Rows from block 3 of the encoder of a small segmentation model, named by matrix and row number. Rows with one number within an expert belong to one neuron, the router's apart. Each number is 500 + 50 x the weight over its row's rms, rounded and kept within 0 to 999. All counts start at 0. Numbers have three digits each.
Before each expert's rows are labels from the 100 images, of 14976, where the router gives the expert most weight on average: "strongest on" is what is common among them; "colour at peak" is the nearest of a few named colours to the mean colour under the peak. Only what is clearly more common there than usual is listed. The data: scattered letters and digits in many colours. In brackets: how many of the 100.
# router: slot weights (encoder.blocks.3.mlp.router.weight, 32x192, trained with AdamW), inputs 64-127
# up: expert up (encoder.blocks.3.mlp.up, 16x192x192), inputs 64-127
# down: expert down (encoder.blocks.3.mlp.down, 16x192x192, transposed), outputs 64-127

# expert 0
strongest on: the character M (39); count: six (39); the character W (29)
colour at peak: grey (42)
router.0:542584424495460579415472487414508578472419507559538487502488492443605546539562535424450416527529449466477477439517458488509494496436522499484575583561570504454489565578545497485566445512472479
router.1:495533499441453491397502560382501547542555534587450554547517514393519617593525542495505464508501534456570410483460493534431453419413478482460503475584500539454525445578518554532547502521550491
up.0:468484509509508533582428445543479529559478436372478525493424522490579487543486465550455513523468519519481522523506601533462476501542485490456465482408464525443499513559564447477569535432458432
down.0:504468542467431559512426454471518569475498399488457462479538506520425491531455527525556495451556502549480451541522461353561531448480547515483476512449515427498465526475544471459597433497561476
up.1:431476461532511535504504586414514643463544528557500588549550520542434521547528519544567514517450476557552352477489443438445541481408437493514555489483512529552489533511560458490508448593443379
down.1:497559501509434429470557516438533451528541533489445514452440500444495456467565445462496473579517512431492557497498448548468577440548458434594559498541599501473466471468480554517484582467459464
up.2:476508451493542506423542525529485502526528455564487493550516569540494453564570507529587508556509466515471489542473435543360621475490509608518556547606431523558538532450476494475616499504446381
down.2:456527464493520574456481462470546528479494483547477561429454517509431523499488482499510603420525484534524543455477553540587583449528457494494512408519495424541514472587444446529409573549528538
up.3:497438495521515431454477488577427539535457432512496565385468493526528533568555513510470488484522506488406455453495485516502551524488526451443564464476503479439574504440523507527402507589466471
down.3:532515428441546511478550604448478466531504478519481589518541496586473562435509471435490510469578459509512490468454450548478476441523478452492530524513497498474591491502511467484481452448465549
up.4:472461521478579499517510539473542594467549586442489548518513497552541505546431536497507493498412527503534596476497461466423526494568507428445565484434488518483563392520578492399481475586497436
down.4:418482523531513542564538494549591458523513464470577468482485389451483575459505471452511401515446565464453537455459442508518489522521439580503463483481488540504526498560507498496454457490518536
up.5:513514375488536526536432479481446457429430534515466432523497489531576468444468555521465471583524454503582477380394479562458493538459531526483455540445483495471557498550459494465383495584532461
down.5:482548504446517504514461406432485509357472504466577431510540515594434478486582525539538506462547583477479508590507444513518526447542385483444478553503507453491515584539616491509475530542523502
up.6:495526531440551563463472446483478507461481503401463499485492517502588514534402467530407503533461467506607525478522562573489513504468548428502429598385538479498489578501470461475453524417512403
down.6:497402550474547600519489473456471485471511361485505545488520529457514480514424489491556541388533498517465514491535442423516461457555473518382483493426465508495466561512500404390542452526545547
up.7:466497493513449505552564495493479524429495492437542525514476427528501499573484599353456493548399517540503502420465537483436555474502487460375468514551479511618548470461446504473513590479542463
down.7:455549497414407491452415521385522498473491470561501497501517507504513508461571512550461531409417545539534463501478421417498556526379500508506454626565457429545588507620479493544534510575457499
up.8:443473494546470411546490515521428532499403483461554483487499557565584499505468487541490486467512479555471415580520486538551538423524447526406527454520489459502529469532520479454465514615463597
down.8:413492430480529468542447397585489379407491490500482510497556465485443510465551573474452409513526494460410455552517577434525471456434523545481502485537537498527523566599527395520513518638588529
up.9:547471537524568600525463496429461489563518556478353579419467509436486496466505522574542479547483473540448603521425624464473510525530474478495502531516499530384579434556421578585548379501615476
down.9:550354552594531489472533456498511402477561506582595517417513401498541504511425522493596509464542513526558552588512561515498412480578519492538490501497442548534465478547544490544485519494427544
up.10:544435581410442468600446498561496506431478544503488498579485476457621490587541494542399514453514507525533488508526509431552470450508460516481535574409426429573406534445519446454541364374481493
down.10:490518598502550540455593475492499571492467455401493471522464526500477447524434487490451517466554478544511514482501459446470568505515534407408512467526472499492475546498458415466506507569582557
up.11:479461496481619553495606537470425499500557394480477493568413528540487546458427523401466510501506446440500460452533562580468558492523556466512445424570424556534502505472490358459498500442452480
down.11:505443501524422593527477487507459521456531579557390473493491413478497539575593537614575487449515473398546479584437411455510485535551543493533537501526546572525532495477558476562471460521469547
up.12:519423415458528571467532506465505559452445510508451462430565439596471489510476505523425498446500504587490519517520492583587529443465387431603547516504494533473518512587509547446435514463650453
down.12:545499553532472583517550482499484512545501453566555579442484532448541634602440523518527503462511524420470494478513470534484437458581486485523536499534448521542536548517464444511485513549482560
up.13:509399520503467439508470501593489578428495501432442541484439583576530515589450513587568498433545567533565556519559518592572532510527508501529499481453562483480445519510431444449541416462500482
down.13:459537536495484461501559452488458497533459424353453462479533472421453433500509557580492534458475495522477521536470339501510507495548465615485565496455589520500526607531483521474449468482488535

# expert 15
strongest on: count: one (97)
colour at peak: white (52)
router.30:485525498532531524529500533665454464466463472437478471504539500573477391361531514584505490495509520544531533444545532437469566469585474604409489537465420562476497540406506531488328518476466515
router.31:478473520555431422474506517491493504488497464546570490473516411431505478527497518518463460521507509419612487544522506430506566503468442497528427490523562565354459499560389553488469449474525447
up.0:535497510517498454440449538566522592578443583528373548445517533525482468482570485416521447567548552464466478521505539585478462579439445475484512484502555486533502527514507500495590443533493622
down.0:416439540538487569449483377502533495445470488584496347554440478550538558517515502486549544435534409496474498451446524485464519569534521499461489607514577515512536520540510495525483512444592550
up.1:552558543526546480501422431514430381563424478453490443529573550546453572563462459520507432457471506483531480435495410415507444480555572496496531427476576525496511457577550439500594510511524485
down.1:417440449477507474566577498473549632595604420530486500501429471416518520427520475515456497496469496495484510486494546659534491532447540487493516514524485399512542569503459564544463529534550455
up.2:442460472524607459568538433489487544525521629430545458522410508496510491492545521479513540568494520556460558527526483357481609520577536491456520623420472486499455534447531543515582533332474486
down.2:470579501463558513420494528491456527484527434418472534517557538656440496469477463503563529530550507509495451499480513392525529516569415467460487474534475571447481533503534514428561447429534496
up.3:524487475612543498551553553526570571530533479449437465498502416449530546388523448492547506615560495641568516411513530576485569520508488485525443503508527531609457506461613449423461510515608552
down.3:471431486407516509442486509386564409454464458581506462543522491530425531443452529468394507471504494520440458569544448511523535479461535441465472495529455507429497505526545519596491484552552542
up.4:509544468498591548557456496458587498462615576521498537498551518531469514482475597520483484528470483515485487517528508519504484494432495485496503469529545522565518476543495467553497571501474512
down.4:481498574552452480419476549500439489531474473434475494568490483469440469494548396511475516549568506473559489490522486499499544441518411540512512508547439532470515538439490484479484468514511506
up.5:542526522537512429498487502537552465488484584440449485559511581589373418586519500527574472526517476490506490580490494450462466483404472557467510500522493427529501358573484454473508504519408471
down.5:534504590490577447608579555543460494582434456630541436487489481474522621398484513504553441496448497444513504501426443509507532466547520414473501537496501511422484427414559603485537477499499617
up.6:561484488552507489506485551494526473550458490588495530475473487513463466580525540540411464446465491551575551464526480555497497425429453531550492492484476650486532532596443518465549503458489524
down.6:486483554485611565485530458507480451517529558463453538540404580544479450488550445379505459472598565550507458527462402395494479516532609506511534512462502473508535436503506461499467477467535489
up.7:580464477519477528520487564465395501481489541418519375479529457515424505527481615493465501491442463513494561452542519462535635486452419585514503510507480458464475520534545541527495446341452449
down.7:531541536512533458512589526507496505458504572445531545535437542635459544486468529425517486386546531505519410439450602516498569541541503454524473439442508516426494543503547492421486489431552498
up.8:507517551376479439529521476451506431538510482522576582569550422487496562474488501536566479504502673522563516496516441528625457465437441492547574453502417555582485392477525445474392518554546426
down.8:594542460519537580508500495482476555404508451473412417494480540539544491506499498491500619454479417558479469552475577557495575472530558488420446492466561512527538533563476483500463479522386541
up.9:528531450574601542440574592437398535512557499468465427587484519439584582511428468400507403509523420523569478548459612616456540488446542517518545558547514569514490528450485470529489539500527487
down.9:506555420501596434475519491457613583433486500531473527407541532558426476578544432400439565488536526537459468507458557501480481491524457557512484478434578525467556460559472531523521498474462558
up.10:507485454515488462417541442521505449403502469551488554510382579511539516483480455448542467516579542552509463469461545515528521481508511598562482422454520463415565492497450500576451553498465495
down.10:527515535492510535367440503479459565548511506470558522550604556462417518516488493576467589514536485495497524539579486481472479592531434454590549518480483534541555537501555459513516568515566484
up.11:496514605468551504548523461522519556539441541486470426501476524448535541569493437471560485531446441549452493491518517552516492530530424527467435431502519489511550545445423453517472590446532465
down.11:501473555508527442461466494498533468515511556522513485508549587561470422492425413503491535596496572576519484573565443564515554480547474554514451585573480490509501487448489534553598497464558524
up.12:420619419553464437491531524511532512456528529479542497612600427502630454479431530548495480501473507520466432473413501493493457539446596522413636432463552464480499473473485491447442542509507474
down.12:533477473548462479470533530349501544595413478464585465527463462476523565526538513579543584422470499510630493540575486585454481490478499485444537506576487527490426535529532477542426521507478528
up.13:553466476505477453550467475525515529477497502532522585480524450435556471451436512478477453431620569483538453530566540589501431398479465461534405578429432557445482456537433478587440597468505477
down.13:446535471525539514372468517478454538447537520431468413536506533541504450493563484441473518540446450531479501487506486472540582595450506546495520426539502521518502589523574499432469447629412526

# expert 12
strongest on: count: one (55)
colour at peak: brown (67)
router.24:546668531472508404509486487519585440532602512501489565465479464447396511538579480583527486553502540545493514508481561508468424493497448537502493474554613531546522541516476455443549543502390508
router.25:499560572499485494526527569448543412515539439578507543482506505508487419526576474512501507506560642542570612513518522469485458525483489491544537463455574556602514498402476509495602520520420567
up.0:542449461484558527486509509547509538507533478514477445533493502440550531484462593453438453422490519551413456507438477582460512516441547586637432451502453565391506497485427409575489425491490551
down.0:543592507452457473446535466558446480566432569524486586472422487494510453530454508550552536498471493508486542434407377557601527527570527446449495572547488504476440527493525554571477488447573467
up.1:465596462473519585525500462586490459541531523527422578445422466516512491492464532534546429520420491452504425537419453404568392470484569423433532517482491373523397522480500550471460477541472524
down.1:520468525481482462505487513407530534488505453505566406540581534442521475455563396458472547522570484553451612567591565547488582560528516532552435529532560583469603523518492434545481452503503511
up.2:468515588466522439523502509496438512478459465481481478517584499495433541370403526547503619490530515459550535514564481542470558478463482538512402483505524516441457490580516492540486490483517523
down.2:505425411583433582566466488498534485552610516605488485512415509513516458628550470398552362550497500533458570463436481489528503476491506464455570488500470517550490553442483450478512565487457497
up.3:546517488455459485481526460505397496492557507506521528555489518497498536552457457485452504544454561472457525454571443498467510509479500522499522393370500544547433574535472519548495581431540431
down.3:459434463535532527511507501460528503505489485488466443397536487556444467441506529478496476523545451546554469583439565486527516525531449509523445586622503442504568447449559504468475464531431508
up.4:513604493499467548592429517464473457534493602502482482513507547483500426451520483506491461498416515444526482499471519435509463496390544518487468464456442525484469504349564404512450472411523446
down.4:494366571499548474437544504507509453435538364465511571507459482521526463536484508573465475489561501586533483525567569579496532521584554511469522452495498471476516572629446561438573564554481532
up.5:481673530516557448521439475457383536537497536564530566509544514519449498515572521465491464488457423478551383573429592407550465532539475458529566475436483495628569539437523467543434487559570521
down.5:498424522448436635476514516564549453423474478490469488512557461449500453506472482476501481490489515530522546491581378555462618441468581512497454583567597474340458504558480550490521503486462537
up.6:595377622476477441479543489496504483513544539518508419454517496439449417476534521467449616453485479521451609549432453469484484416523401515551508434474530521503507501561395500482509493453536497
down.6:490630415496517512549498534505486523420402444491497576467532464473596586519461447453550430503476476452501374465470491551492450549464543522407536504517442533506512440467584499505507500551435498
up.7:500555458488488532445522453499448453408531521550462521448605445536512403485526515487488471482512527560442404506456485399555504529466512466456424537526600549557507482539544488536563552516480552
down.7:577396547528502479555509505577567545566434417466524502570398487552470552479508472560431464470520479486556612518529557546426488485530521455505525467504442474452508520444545416477463433522539481
up.8:545498558435542528540535533499418482571514500547463564521619502564499485425562459560439556506499533437489537427509419639525497557406522459410502423480503497504513554526582394449583553454450460
down.8:455468513556505552557421429482509537490449474514505436491363506475479516575537556503642441505442527534535500513582570447517462455545499568533548591531453495552479538422418564599522448528512525
up.9:558584475545444473443513507543435469411465409489443500587492561560427455454498415421475494447506502466422412509424434428466458445514385545636534462510478498506461463519460492446521436512477474
down.9:457446535478492451545509557490560555559487538438470587486552452410572505529429579556473459526514434504567523493512580532490495473477620392379469489474543492472575492466549481571492561477562515
up.10:535493507471509539560555348512427482491546556471499448482550559521438441455437517425438460450497432489609493510415549559436520485495539583499446390429495520459552593549508550468487597534523510
down.10:467453490536524462414476610506497503478464423525523510552432446515552598499498450559499557505511539503400451455552411423524540537507514436474577561560518483559441446517500440503439402434487459
up.11:472465481508578516479471449568492502489538379576409496532526512518556476458538464498511488539482488576497504501451527508496540494509611540547523467539481643515547534571545504487404524493465493
down.11:505520466542426382493418486508575483502436580439555469449443434552397485495406485469454505467535452395507508550515516505529572486506487491468478561479515434493455476492510430482449411457509572
up.12:556487449569447468518477453557564537564552557535493550455563435412467564467591510439534430559510561608548405505580497411461480486500532462433470501480391535593533472502530559426524470516546499
down.12:485497509479535519518547502504412512428540433494418480482481527581494461477431547500476520391499409493408582531490539505537492485450461566531424490492540484497488524430420456589450523497495449
up.13:468533567437544472471594483654545477524544521500561504544525469463563521498576466515479484563557468479470544402495486540531541461459457538435539503420484579493473462549557505510467520385451534
down.13:489400430543491512544456527434470486490451443533453504369560513465448514502446578488530518428427501468473435499526520429513412451533607470602486545588496410533538476455446539408583506613499382